From a checkpoint of a small masked spectrogram model.
Data: trained on phrases spoken by 400 fixed synthetic voices, 39062 training examples.
Rows from block 8 of a small masked spectrogram model, named by matrix and row number. Rows with one number belong to one neuron. Each number is 500 + 25 x the weight over its row's rms, rounded and kept within 0 to 999. All counts start at 0. Numbers have three digits each.
After each neuron's rows are labels from the 100 clips, of 14848, where the neuron reaches its highest value: "lies over" is the class under the peak. Only what is clearly more common there than usual is listed. The data: phrases spoken by 400 fixed synthetic voices.
# fc1: MLP up (model.blocks.8.mlp.fc1.weight, 768x128), inputs 0-127
# fc2: MLP down (model.blocks.8.mlp.fc2.weight, 128x768, transposed), outputs 0-127

fc1.259:501488461536491530468520494517569515490538490519491464506459510531491463532556496513512469513494482542504505491500537503475455493569467497501489483450483483490514504499529514472490482483547474439467496509507510491491489485488470492553495521518503500492523569527493499501467521527492475482467563508486531481498501496480517489488499485449489497477494516481503500466510517508511539500503
fc2.259:483458491534502530528503468478492480490455539488514520492517495477493527446469489473510550508511513529533479502476443518525515456443504495505544493564520544507488495482464501511521524519493512540518494516475506517529485472525508483454510517469426478495489460461498530532546501455517523484500465510485537491481477527491485501479490506517480462492501511503498509509506504484477502492515
lies over: /tʃ/; /ɹ/

fc1.714:501506496484546503493535477529524499506541511497465497513514490467533502499564516458551509566475519492527492486485510489475469548480467494539485458518500491510520477551507525534549487498490549505493452516517479505478506513486476448494485463534529522491496532480540536497524494489510455481523501486494512523499493479471519516531481534510498507485509514509486528508506543467516530528463
fc2.714:482497519479487478522485519488502473535461426506506479530468490493496498506454489529472464465523519506513550484526475508521529448524513496474530529498467501459512542497501476479491478517488479509499524457551491532489531508461547539476504493499494455490490509497477496488479494543452511485509451500484486506537482516499482468506560491494531472485512516492507535478487469477474483472525
lies over: /æ/; /ɛ/

fc1.87:475427501499473526501494520529466480520497514509522507487509491515517488575494518502483499532488534507524512510488469462527432525509521498470521508483503469508487520544486512505498463519548469528476505469514514523498497475507561496450505522527477523520468501511526526504461510522479487482473444500467483531478483533479492534517490474488476523524503519507510482504494464504493565526484
fc2.87:509520497516481454508510492501516488491470521480475491483490514543528520453466501507531476531516510536486479505522518504504503523509478502542501524469525483468506505473511565516466525487492494486485508509487490511542545531535468452529535513472498503469501499494504452545534516496548479513529518547493487533512507449482538502507514466540532495479549502495461487489531493551525472505467
lies over: /æ/; /ɝ/

fc1.518:506483452489454469480453515527473483567525498463478509506477504529506507502521478438492484464490501503487481488501527490537477479481486480487462476471496544484518526474473538518528517508452487487487471504490476492493518528536497472496503496528487476476526469509507484540518521513518480477507479491521465466492493523518479456512523482519511468536482503490500537446494532451504508441462
fc2.518:510516535537546514537494514473520542487461494493511499526533512450496490508481524537521507527488502470509514507492448544463480503537517500528528530523473482509444473523484477498454466503516499529486527502510507520504451497457511487504473490503523529521475485469502495463500501464511505486476509503438496492536546484502504523518533488490529474464466529504508478560531466536507484518499
lies over: /n/

fc1.94:514460499458496521519481545457524495455521538520510483483431519503519513517482524509483497495507521505485517509482465501509500511486499501480505516516547480520472491508516548486499516491493483486474494436504536483508491448477529493531531493514461503462526508440487508483456494502514499459512466467483467520470481534453450500536511501485490517490486515458519499521474499510541548535492
fc2.94:484520497534485507514585456483504506492490484485502523466538492486485524516530478496501472521533480503491450490505537494539474486488529507489481512510471495491545500525502507532506515527506484490501511537527466495505528603522490493511505523487513505503481505528518491509503508494512478535514583527500537502515524467516559494473496500502477469490486521531468475497517518515497472491451
lies over: /æ/

fc1.229:489527463509487516557477419479509521523523536498470544488492495515540503488461518444494484481522541526474513539491520518465513519498481496470482503524503467497548516515476494523463490496521493530495462515487510520490500509507528532516503498497491484470469500497483487508470481531504510522499471521529472528494484494478503473482504514504483516581499486500516513532455509487531466576481
fc2.229:501501518441517487499503542530525480482511483497532476501521523464473489502502468538519534541500439491536461494460476506507485463504538503551462474452495491469487532554496485483525489510541519492520481506519487504478516479483481494484439537464467508482511504503533525515510498478518490470508518496515487485527462471494496484530460477508509486483480466478496457503555487491454515481505
lies over: /i/

fc1.433:456534477506452446500537466553497510536522508523479477503490532518478492511512511486479513475519518560510488484466508502525462481499479535509539524516471517519441478522471493473486499522547516495481527499477528488448510444440496462520479513503477534477496477462491508519498456542507501519488484493496471502473484481510488531513484519505508545523495530533501503540492499522513501483503
fc2.433:494505507528509516458433488429480498520475515484499510500506495499515478490526473493489501535518537455484525504481530515500521548525484474514533485488471455503506498503497492461465490487469554485532524543542471502487499524499521538486467488527498477539498487497487511476454506487490525502557533531477499485535478471537539517470518478503481471525498497524476511448531503486486509530473
lies over: /ɹ/

fc1.491:483539522429480494457468493487515520518504511540459482480494487509519480516456500492527497499523496536471493527485521480501463448523512489545497489501486541524520526543523519519523486515506487471525492519530500481537527490522482506545470461520535523542510524501488539508512507497486450503483514562520482516481527547549506522483502473503533463493530519510474491456497495503487519511530
fc2.491:513459494543489513536502487481498491496474497483500530520520510493458497471531491508505520492496541446547529475531493525517519544495475500468523526511503469518488454542466501474501503524510535517496516479501508531446460479472529490472521522487474482462511451515520482515469480505515552504565472480509519542514462458485489489552508520488505523498489469497495507534522538479494509480531
lies over: /æ/

fc1.336:490464522515514509465532511474455508500469525510548514445531545512506511506508475486514489467481522542498498510502475525493532524524474479536486486510478540491526494509547461497522501500516470501516524555483530460461462500483505469527518521551483530484512516521452518478502542505475517523506526474522500491521468527449485486485506500531509468495518472475469466522474475477536491533518
fc2.336:514522483499496498505472469530521482506553504486475533508477453490535511501521500478492476509499491463539478502527500475495508496500530553522498487458518471506544506508482518495511504486484550502485495431525489525488521524549502510460508471481511471540509496518507502519513476526504486457516498540494532519484515482498513495480470483478520548501432518510507538545558563521478482475491
lies over: /s/

fc1.554:487524465487523489514476479523468522500483516490508512510495533474513483514516504515499531529487522533505458500471529484463468515488496482485531550484518539533473525538500478490449489472486474508525473482504510526489471491471489473505529515443449561507466487492528532484513467481496502444433506489483511439498523482460483479520497512519499469503523521513518458490512459526514506531504
fc2.554:505490516514469509479464491499515464453482502529531483470462459509492502481526459480465484502470529489490495489454487493506503528509532514538500490512481491462511478524512497515554503532503486488480517481480489452510567517521499517523493497570506470509524495515478464513477535523531543539538496474507484572500502521550533499481500501482492496489491503488462556499500528500477484495540
lies over: /b/

fc1.298:480555491476488529520506467521537524519519502547479489477520504545482463533528484466502482538527465494506524514511461516490462510523500450542519554474511501474505530498481498472514476524477510521525535453538464486506506497509490507490535496472503525481523543473518449485487521520497447459501559488443475529509480498503513518468481495538500520519495485473507507512500511495516512525511
fc2.298:461552537510497495484528503545507520505501544508503474501520460498458478532520472445492484508482483509508446479517494498538492483499486516510503483538489562522482501504501460496523504495496498462514486543475531494482464490496543482475506474537484545532485473503528479520532464467511508479484499511470499550502492524488520510523493499466483528481486521567503470488512506531535565495502
lies over: /b/

fc1.182:518492464529477545494549463512501509424459501456536536504512531521506510515503491542513496480490526537486531496511516468511496482495479487522494540520512468486512501558520450509507529474523483480514477523492530481487484561536463472505490494488473499509472504512475517480500462549493516541504501468463509496499500476548513462495488526538520470476468514508517499474506492485516507480543
fc2.182:437498513460504465496504529501518481539509507498470506464524463491502525483514491484507467547489488467515453478504484491503507502537519497529508507474486476518465462504512455494484450542461472502491526486511479491503530467464533540492506516506539510458510521543503467497497484478497498462470474513538512509508487572553487514511521473488518533506484445500484536527473508500474488495465
lies over: /æ/; /ɛ/

fc1.346:516485485514528509443487470502548469503470496468522468466474512517519493491531521458479506541541552512495495506484449490481514512478517473511493529482488510537515505489527526527494472487518508465495455490474486520490480487484560472502492477527499466491533542483531519491521477504528474482494461497494539518445516536509479462516466569502513476522510466490500514491489479461512530511510
fc2.346:501540484487461509540499502528466516502531490510505508520536487517455502551461523503535496461477469506499528495499543494507520517546463519511533473512486464482474496531476480476515511504495490495521502517504455493513532518515465565511507561498531518524472472510491488521520542479478512527519508450506467511523501456484518517492526498495488532553494563537462464500502495518506474493506
lies over: /b/

fc1.260:481466493477522457495451525513518462499512553519516510527520497551538494510484500471488518480514520541547523500515457487538507483475520513501514475472494492541512486521513526532514493510534473493501512503459512498469532479476495491476477511473483511535464504512453487519512538525494483488497490469512468523485498536445501495449438532480492537496532486514510571499494522518516501507471
fc2.260:495485526537523447491503522504516513475493545474496478495504461507479493479511477485500526481510524457506477497470507508528507468525438495512493497480557502462508521498517515499524495510495453495449526501473519519492488484500521519525473479469440486527480449443501477529508517500498526521548532513457533521488543486504525453464535498527482505504477474484506480506500453468470473484522
lies over: /s/; /f/

fc1.351:463491471485525460501504540479457522490511524506521496507479494468501507487458509566467511533466529514473502492501475559462524484514518502507497505513512513520544504513562505490534562501484509500496476467515478524508505491510496459479545498505492510498507525481533472503463527536506500526480471523488483548476490473488532497457508461511534542496532499511506471482502540501545498499449
fc2.351:530473539492481514504489500555541509485550474449502506492500505526510499504489507527510480474487476462536517480495496453530492462513490464478481509468448461475471499478470491510507478480497516520481509509498496470457522505408525517491493498482499500518509467508496512508493500521525456471521522450481469465552477525521492502490500526463502467537498519515489512515475470537541506523523
lies over: /v/

fc1.100:444506483558509462480486534521492525536569495488515486514504470505486476480497501526499509494523503536484485547546468506515501510544474495529492508466538499485468456508520544495492534490518484503497470489473488498461484496516505499514471529520521492489474464468478513555523476528503503434485499481514447509468502500489519523457517529526506470500498559502519512472488477503521475475500
fc2.100:509517499503488497524470454484498523472535515457483492479454520481486528501542512471457542504511457495454547489499499475491541505520458527493464513485489518487504479494517478445506498512472509501487504465510515482499520490486528509529519466486485467511514436497512519515468528486542537492514469484520488512552497491527517480447481531515504471510515454450501468537517517475540492487474
lies over: /s/

fc1.320:486536537499490479507494499489506481496507496532490488526521507462521469540470476468505556536528517547585474485505487476488499506484499490518503494511472486482511493463458482522526516467499514504516514515522482503512429496466511499516492520516505520563548535497500447517515502473528505485486553504493520511467481514479531507519492487519496479515550499490522533473486502499459548486460
fc2.320:472502530440491517527501532452504505501532577557468492495471539460477484468500488516485482491478533541515500466458531500473502485545503509485546525531530507470499479476477499525504504492492480511535479513505480511470508491482474525486543531504478501508492542548495514533515480507531511473508490534504478458501479482502467449470497459509544498494488509507511547509504488508497494467504
lies over: /n/

fc1.195:482495537490436475508460512511476560520500496533499480510477496521526501491478476487507513512519495449468479440529536485515492474477505483488486497509514486453504455523520518499509506522520485530478497464516518500496486473487537496498546496495519521453467479477458493468504487521466476502437543491493486554446481521499499487466507476509497472503508516498529526518511491491505514472569
fc2.195:508483491496571533473542506481512430478517497499492515485501517462516471486514520516504501502497497504517515538465492516496497523482478509517517505501523529529502538475480463530478503492460501490564506535468510527520465526519485491484459484511488478510531481516538549485502519478528509485545496498516506462546551452497493493540478529470498534456468444489468502493512488492506521510478
lies over: silence

fc1.642:500485524493549461474495498483541476510468504519508510537470473496527485481515516497484483494517544466491491500506473519542491472514528505531561473532474492466457515477470496511523525563503493477465543562449492484484464514515533498517496439478489541511469546461480492543496498484503501503514530490478484508497493467522471524504475497489463478520466502505488475458503514499493502487507
fc2.642:477531502513490518516488467452490504520519519512516485498511510499512496495492482476500529506450508513523450528508464512461481520495516483488543485491484504518518577526497488456540465484476480469522469513449460505499502512503473473501503485494521551555498532447480521545466455525459507541526461500488512521451494473513466497524498497504495531504485480506467474454496506495477505507491
lies over: /tʃ/

fc1.510:469543480476484456489507527517513503483512477487497481529496489486460525509501482526502487491504515519496511514483485479550520522534524517467566513483544506501488477504493482491491473473474488482537513493547478518500508511522527488504490431482515512451511499516476523531534546548466473454459493498480461536548516513497509513477474502516528478542495490514538516453524475484526517457484
fc2.510:522463508538515517495503470499481519515490512484522552473490501508548500484512534439462515488498472502479483475514537542483469471506486478547464502517481524509489481528506494494524522491547500519504477506471546461488509525497497490488525564523481484546484530480527483498504483478508519547549486522499493510473487467505493482512551539504471465476486497464465469550507507534506508541509
lies over: silence

fc1.283:499516477480474495511450524477492479534458540479529499471452513470514489468514472506500443470523475517514451532492467529516477527476472453494509507497504562511458525493532542504512493520489507498482462485485538523483475468539495494503508518530506548501494514512456514471566521498528499499441505506488499498470516485533492518505469507496510504499469486483492541510477497475499537472478
fc2.283:504485567468525503494538516513474514488501503499487475518496485439490521494499499472486479519507442492491513517504489548527491489479469459493480542493535540536480536528489538513519487508521484508519440507487512519512490478512487517480517536504449554475524474499523497480521465497531517463478499507464529526475453502517481522474505514490520478511501501504528459541527502441493540516480
lies over: /ɹ/; /ɔ/

fc1.492:487492482530487512488553494486464509494496528509544504507464503461533526475464521507499498483506506496560493517489486522519502451482512489494514552526470490486523480519527519539526564473511503517476487512500469448527539513430484462496487487498508504466456490529510513544544532495493503443501511501538511498484534530501493494523493509517512461517469494479478455523486502519515481461500
fc2.492:515504522493485495512459483525507486487510483470475471528528465541507492531503535516467449464481479500464555485502514474501526500503458532527495490471505506505510516498516502516494469531491486505522512498498516535458429514540502505481499526518493522526533530534533487458476468486525515512526494476472478497519479452457496512485486498494470510521524541563527531473538538510471543513492
lies over: /n/

fc1.160:484503530529468538481555478525518495512509443499519501476480487511493577535481460473519483476514494497549514489546523500468520513472493475504506518521515474521541514500499514544507514520502489463503507558484509527475508464473528478491503523500538502467512529540489492482512519528497492507459519482559479494488500495479543507501507481518527497532499486530496472457517545488461527532477
fc2.160:511520504531518497502495470470502524482510506489541519520515518494537458529539494524523520495506509498469560474525505525482481506506526489505526531524479536544426498538449474437481504457502497494511493417524533552503441490509485455495480513510472486508501479519538523506500487516486516515488503525460493467507497500488467505503514493509530516516494500478479501488468487470474519502470
lies over: /n/; /l/

fc1.368:520490512496477502467504487515507469464526522504496515497504454502500509520529538481511495526501506538495468509515488537494521463485466540574531491475506500554517513523521488470527541490484517478482488548470482475490495513571483511475534458510506524474529488479493497511437487477503504478489521552485479454473499505534482532472513448493508489507495521530504485517530501506508526519444
fc2.368:496514508494500527474499523480525541517511504521495506482510522466500498499527480501503534492530526484513448533455537511517499539477491494516469448536507500549491510482514486481543491523483473511555507491477538493547532486483449501496483478490542504484531474536555531502512484478517510539523504488492520476450508487495493482507454492462483572494455470494483465531497489491477531479494
lies over: /i/

fc1.345:509519514486509495511479537506499524488476501476518501501478521481535462493513531474507466474458478480498461530475491500508480515453465480531476507501529544505478503524537464521540470473471519550486486513493552515451473490493568538491496495511525528538468520449473521487515451483476500496471466525485493494505516470508515484505454505509488486531536474511533501541456505497474502484474
fc2.345:524531492527491507508519466483502524501495507534526499505489561512505510458508491523525492450525526532489526494535508509512463474524499513461491530518463490493525509481499517480476531491495511477522490486462530483493535477523418490521506552502517512471518458544490517511483475487546478470511495517495482534485477513475492487469524538508524468498523554485480528471518478490556495493555
lies over: /ɹ/

fc1.349:498497531554478499453536541457500541515437526474510457502514504476491506503478445489495513489487503485521492517504494554509464532507481481485513498488461481505475529495481509514550487472540537468500475511477534467487525491474512466480490506523483465470456498540505508507506475475485507485483439479508550497467466529511529480527496479499462493523503526535527489509535508497522485499518
fc2.349:535482508488500558493551522509504481520479487479487509532485506534435443498482512489513489479496479499516490499504457465519518445478523488528535521516476504518493518502432455516496502474471520491487502467509538518477526504475540544542505478483511494490525505512506506510570519489511502522506502487468491510514474470516497475493516506525489505532500511572504528483513457460484506459515
lies over: /aɪ/; /eɪ/

fc1.421:516513451502501522506501469485514545463483523512515505529490519477505498541479484493509536535456514531473472514491551448480501515476510496533510493465520511487466508533505517527497509512543518472523475475450550513487494490508479468493493521451471515546497494526499472511521531521474475471554504543504482495471468532504486520473450512541551482506481469480522524521493501515473489529514
fc2.421:499491511490514473476506526536498556498523475503474468484460484459520501497515474548484464481455485564481520472511507479519497495472488507516501471479497468528536527510503534529565489519495468464479525520441529510499525516509484506509483477512509489486505460513487530527554499527491536499489480489476517502460490502489555504488447513499468542467493528486509484489487498477467492457529
lies over: /s/

fc1.434:494476496486486527505514479490512520473509471505469477544470439523505497514476519500473487494490550486469516481494423515498498510490500496500535465481519473442544486496518464495514534485496507519498504534518528520487517504511511492533491490496469533542468500512487488496526474494486527517511479457506534535546543482510466528550509487534532490543472565488521527477502489530520525474523
fc2.434:502490490500478509514501528500452557529546499507463488484478488498506441556497479494507457512476519506486558505493483500529536486515459468491512474477495490485499533499515506503517552475490498471431450544501486481495517485486455505516499497505503493516493516492490490542506490517459488465505453466482511531491503458489485515524476508555527533536451496501504486503494478455508487512468
lies over: silence

fc1.436:535481442532475517496459488488488513468463538504494528473529511506521447520520483468504497503486516465469533508473459500482498523504482501520486481482486509477472478537482514501469498490478486534492452505488542484520493464492512429492498481519533479481461525473487528503477558528482524553530536508472491529506512479508502537503480498479523520505518492483476503509454508478490570481503
fc2.436:482504480479496450484470493511538466486489526495507525480483481492516523524518448518493565495488518525511513521500497468541459483537496510442500530479494480506522527428478492470492544526514515495526490520524483523489499506502518525499538510485501515514537468534501492491505476488550489455479519486527490465489535546480518461491508470500509506534447519525505479473499533521540514474538
lies over: /ɹ/

fc1.672:492502498520437511536495465456515473504513466456510508484438505493503505531499531486529519525541465498470462487536511490521500539527539480475512501509519503481471510445496506484487441489494514495504515459478458477495512516493485476496511522485508505537497492478494462510507478475513486448522461505470496501492461544472493502547495482536558475485472489459489487513514480504492493534456
fc2.672:501466495507559510474500521506484511484518494533482483492553486500470482450482471544485467499511510506516530497474518490508512464463485534513496474491487444501550472524483498507494538522505484491496519507510565504547448505519505522534478501517452524480536504491505544526477504490502503581480558511523493468500527472485514505466509519480502512486533502531523514476516503486509476485530
lies over: /ɹ/; /u/

fc1.645:509498511505484462542456499514530522486548520492476513467523499462517511494508510505500481462501546481524505507539479507512525527534517464523469510540460480489497467518540508536499500509499481467489510555509513513539529468510521509466476522506500531495516484454500520491546514539514492495497537490514465484454542520525490476534492484501501527543491515512490463458488485517563491464451
fc2.645:481497487486482512466483519468491468494487495514521494513484504542481514522456490494472542494491463517491477493449536523459471483517472510525531472449535488536511543499470509476517484534490508478510500415533482512481496493478480512526527460474478482526518496528509474497479512503473489489511533490485496538493467481450468539491525524513471484477478521505483509542513505526429516488525
lies over: /aɪ/

fc1.334:499470441528481555497490482495515520456470516490490512502505465498574512509497533504527494552532483496463490498540525487461490497516514504500525482473543531460524519537520487517494496511462539520491494511510524521524429539515506458513475522537484507505529492503527465533496502504536481491519532542508480504495515508515485512506465485504511470520494507487525485465510472474471550500462
fc2.334:515545534449503457505517483485454505547507500482503457480489513474492457460478490503495478470466530481487509475455465531522520481507485505498481522535501494471508495493486515489500510471549511468492530514499485454511507488475536519500506467463449529528484472521491519452481543488483484507527532511468549481525482492494510554496509514455484514496526485515460465468523495481471463492512
lies over: /ɹ/

fc1.654:455504514480473526446493485469573499461492502490505474484531485482486515473521467508515439479546521506503537514487481462511449536528522521510507465456490528512486503515495494562494487506525488551503509515524487499527494511523520500501460509514489488506482519525497461523507476464466507471496531524454496484486482490494510464494502501562489503514483439497504496495522545520517490465490
fc2.654:497461512528518497498515454518476509504509490485523534532486518491541492508476513489471510553477553518493494516499494529502538484472496473490487567502477458524523517500487491491508543502497506493497502491540509468525505511476511504505500491461475550480524502472506552476446502525512538485504498511565504506483515522501494464485484524476454498485524498494523547449464475473531484567510
lies over: /æ/

fc1.247:453505466519485510500567515489519491473459480509554512494463478531479521481520464506493551448504507526526486534467486555466507456482514529492509523480510499515496506492509464477446508480548500524475490547523561526504482495496491489475493527500463526525521488501530499518490488494524479507509530488491522508507512509453509512525458500500491447522502500510468479500550514506471525501471
fc2.247:508486507522534511515472477497459514506531469550491508474489546456502467524514563462481448502526480470493528496531497486509489526499511472505477482523483476506489502486496514520497468529473504504515486511520470457517475511553499524503503490460508490492500516461489485502496506500498581556496485466516454483534517484541521512556519469479501546505484509481506506539453480516487497516517
lies over: /n/

fc1.33:429493514458488530548508479488518478523490535508510525486465476498517493507522490480469469491515511541452487523515483499488463505510510492523523498472478559495508533542502487468508547506476515463511551515546541495487489486498489542496498540515468478516530547516519503502527536493518528523506484545472450498488544455521510484486477522491524534480483493495504497532507498495516472534474
fc2.33:518495522517508432539494501485532535481538469505483471547501506498495515514495475493464526528514449510503499465515497474499516537469507477540469523505477463528510501495461536485479433530483517476474510503473509530490467495462492466520474491522498499514486490527492507486489468489552477505539532498476509525540479501484485546539511442485508493543504492551514499489491478493533531502480
lies over: /b/; /t/

fc1.324:500465491513510471530497498530505497473485570509505467499472504470513489524523529488481455488541510519489518478516518529496474503470509485536477481479448539468497471537515520451533495479496452508528479473509482521494519489493506541482521477501531514474517504503453502516455500523498482488524472503469489492508522529509534511553495490509455526519494544505561448498559505484478482492509
fc2.324:500491489538434489513521522534540497495440473511488548509540447509497510488516501518539502501513470472551509481536491504498512471523536500451475508504506430520498519455490532508472511546549538487460520513499468522527464498489493486491479548500481479523492506501471524477528512486518459514511485539522518467507512473523498512443499491492511485484482498493502525521474518497490498480502
lies over: /t/

fc1.358:480533444486489526508498506513544538481499522493510494495464541504481473544482484553513477481474507555496490459505488525467501490506473479501478490515478482489512504527519483469538494439467471490493481487512507485462498533530509476497540497504572505510530478475487473501515538493470500502453474496471514487492494493570525493513519547503496505495499510474523478513497474490511506566462
fc2.358:494510487529503486513471505474524519508476511462508534463535502530501473476540510507550507498518474465452504499521478535504491406478534509494510469503525510506483477533469490538503504501469496498460497489483501490468485498476504483521461492471510485494506477563489468456503468495492519519506499524519534498539506536473515488461518537468538469521520512533509518539494509472471528465538
lies over: silence; /f/

fc1.122:564481526470518491539541504549515538462491493531510505497524509503517518465485518470474509514538481480551485535524453466483487465489492550494476487483522523496519507515543471484505485468520489478451496525538497505517484525503490501491520512508487514518538483530473494519500522499551487486501470478546481548485527496484442466511528470534489470529475490486530518501510505452477491505489
fc2.122:500492497466460464530533503551442458485511450487462457490506502515531482512502509494507507507507519476490462493516503505485485472504483509497455539503519471498479496512533459502477465514494534495445496520473525501532516481479481491522428500502539519505502503459491476531450514516500504486493506467509504500523518497470490488492528502508517472518490495519478465542565508453529506446525
lies over: /t/

fc1.158:518462518495491539518485454491500479487484535533480519489477488498534476482458506510491492500508495500470481516531482505486480485518537505534543472471494489470514474519505471525460525522530470426487546486497496520520489482499500441532472523482467513542505459527475488527497528482520503529484422511474468500505502507515455533502511503508507504509518536458485523503537510475527513486449
fc2.158:476512471463534497528506479531431486525473529505512480508515511513498521492480491514488474479480479451528504486520491501521465493481451468497438539488516528465517521487504520489529506530483544494484522491491499455512458502470504506490532431476490518530524555523477488496517500496512480501505503475476505482489519493503486550537532522482535515520547457491499482486539457474508525468494
lies over: /ɹ/

fc1.387:523458503504447498494504502455493515510535519507451527496497471472540525474485489471507449491511514456515494514529512500530479527523460500571505519457472527511498504512533501483474491507465488508551540461504547492527501499486498500504463502496502539512523516530511484523512527502470477525505501488528503434537487439493507515476499496477509491529454483483518521487516456520487468491481
fc2.387:466553503519552478507467485531514516525508457478541496503504509509483489540508504515520554561521517510492505472457492497481496471509506501476504456505535493489502510523455514508521517506521553467498440535472493521469482463466529507491505505503487469485489468528508513514478476487546535499506455508487489528438496505510467507493487492512513524484499497513520480509547557459508510532489
lies over: /aɪ/

fc1.669:501563549477492528480517502512482523515500531509496502540502474488507506490470491460490482521467546496507487486508488527483472455483505492532520504494530505469500458547523479534512509503501531453527511506494476517521511519493509513510485548534453479460474464476478488529498530496468454460463480530525502477455514470498536502528527481559485509502486486517503493527504462475551486537512
fc2.669:512460506514503483545472480546509516486469478508528495527488513439498484516529496533481486516496447512513496489514521504514499493485500506458553524489525528521498505485509524457498468495514470551489540521532484481484492469489542438442499472481497513491520536507494527476523484496513526496498551484499533498532498552487471454465493537478511489518525493483526527527462537512494500462494
lies over: /n/; /z/

fc1.723:473482529458495510483509527502529508492549512501520456517480467463542489492508466516509435552507514552506470522508521526498528466506552497519507537496484525517507498494509486485484514475467480478517502533505511514498513502468509496502481482516519564489519517518507547496532490479470474490500534470505465502514483462485493517451489460473503460528483526523504522490527567546510527513522
fc2.723:526513534485505434508476465505503525471514544505504480529488531469529494524522500522506505498487503468471498469473535501562521500515484504527524468502514500534443469548502504461523524500448511513455483493466529507459483486471505469486533505513456453505517518514533507516490495517510493520523490491532517482483473491484485484537545461533494510462503461498514469495497516469450468496501
lies over: /n/

fc1.539:469496498516463526510478491518466491462481480485474502465507528501468508527519500503494466484516496493530482501502516458527476536519480486499528487496516563507473514536512503523465494508439514498495479469486480510532512522491510507507494475549476495499473534462540482470555473484471555495499518482467510447478493498554497514524460520516522546510522490500509435498553491499463500514488
fc2.539:525538526505552502542509495494543508510496516513488495544498500487534489467493494508508551484487520504489533472494476521499533494504513563517523513496526464497519470466487465477516495482536480526496538507501521508506488495513477478508481515493522488502501447506492536545462534510566466491496497496497534529505489476429521487491541481457472450492459516491487509507438504518485480468500
lies over: silence

fc1.321:486542467494473512468481472503473475513537475497511546480530480486452500570511460482540486486564526470503555490480504505469484487493489482500485503543497479476507475521540505544479512487518488496534454471530542525474503498498525539474512499517496515481491471487516539487538498476524492476536512428484508488524515493471501508508499494500508464480496483512465509486508471465498542494502
fc2.321:497490500492535507506523520521513511485465493501508484529466508492506510470503529504471491515478478504501481511523465488541471548528546544514550541430494515531481498493515548500482456498512485483509497480525454487483511547484514477551498494447527481472517550541471484489462461502465466503507484526534516464516484523496475512528514468501515473502525545479521491505483539522495493487521
lies over: /i/

fc1.572:471495500504542521495484478481491507487487496539487499454454505456550492502487485463471507518489493500461445496496488508475482469462511458523526530495488492522491472547476461492490489503496503507517458451488503493490532518515437491511518514391490496531461503484505459527482526530494483495468491509503501515517502507474489519539460515505466507502505499514505493498519509488479466530456
fc2.572:499514479488504481522510491499522491468501471501473503497457517453469475455510492452484480477470493506494507502506522487489529530485551515515547504478505467524508445494518458532481485558478507546490510506487507505512495533531504459524502516524494523505476502464517491501527478521532502510509506474483525511475515498463528518516474471532486524487455526536487530544474528542434543451512
lies over: /b/; /d/

fc1.189:527526496506498545506486477555510475539562497482482497491500514488521477520513488505535508520521495475559518522473479524463481494464490477548478477519463524501521534508537478526546509473490505529494460505445491501527491502502514468489495512484533499500499522510469560481503488526433468545488521490521521493513524490514487518471482502529493505469534519487481499499511520491498442463458
fc2.189:496514475528495435491513524481518493484474475526482511472540517518532572508478490494518512519478480528455523519514504511563521536526476530456499518480510516491516449480451544526467521498504464447507500504504515489474524535505480517517507481478486462485534492509520444516514471490526536467525522497496493509503482501470515515524515538485510481478451519531513484503535498501475528504484
lies over: /æ/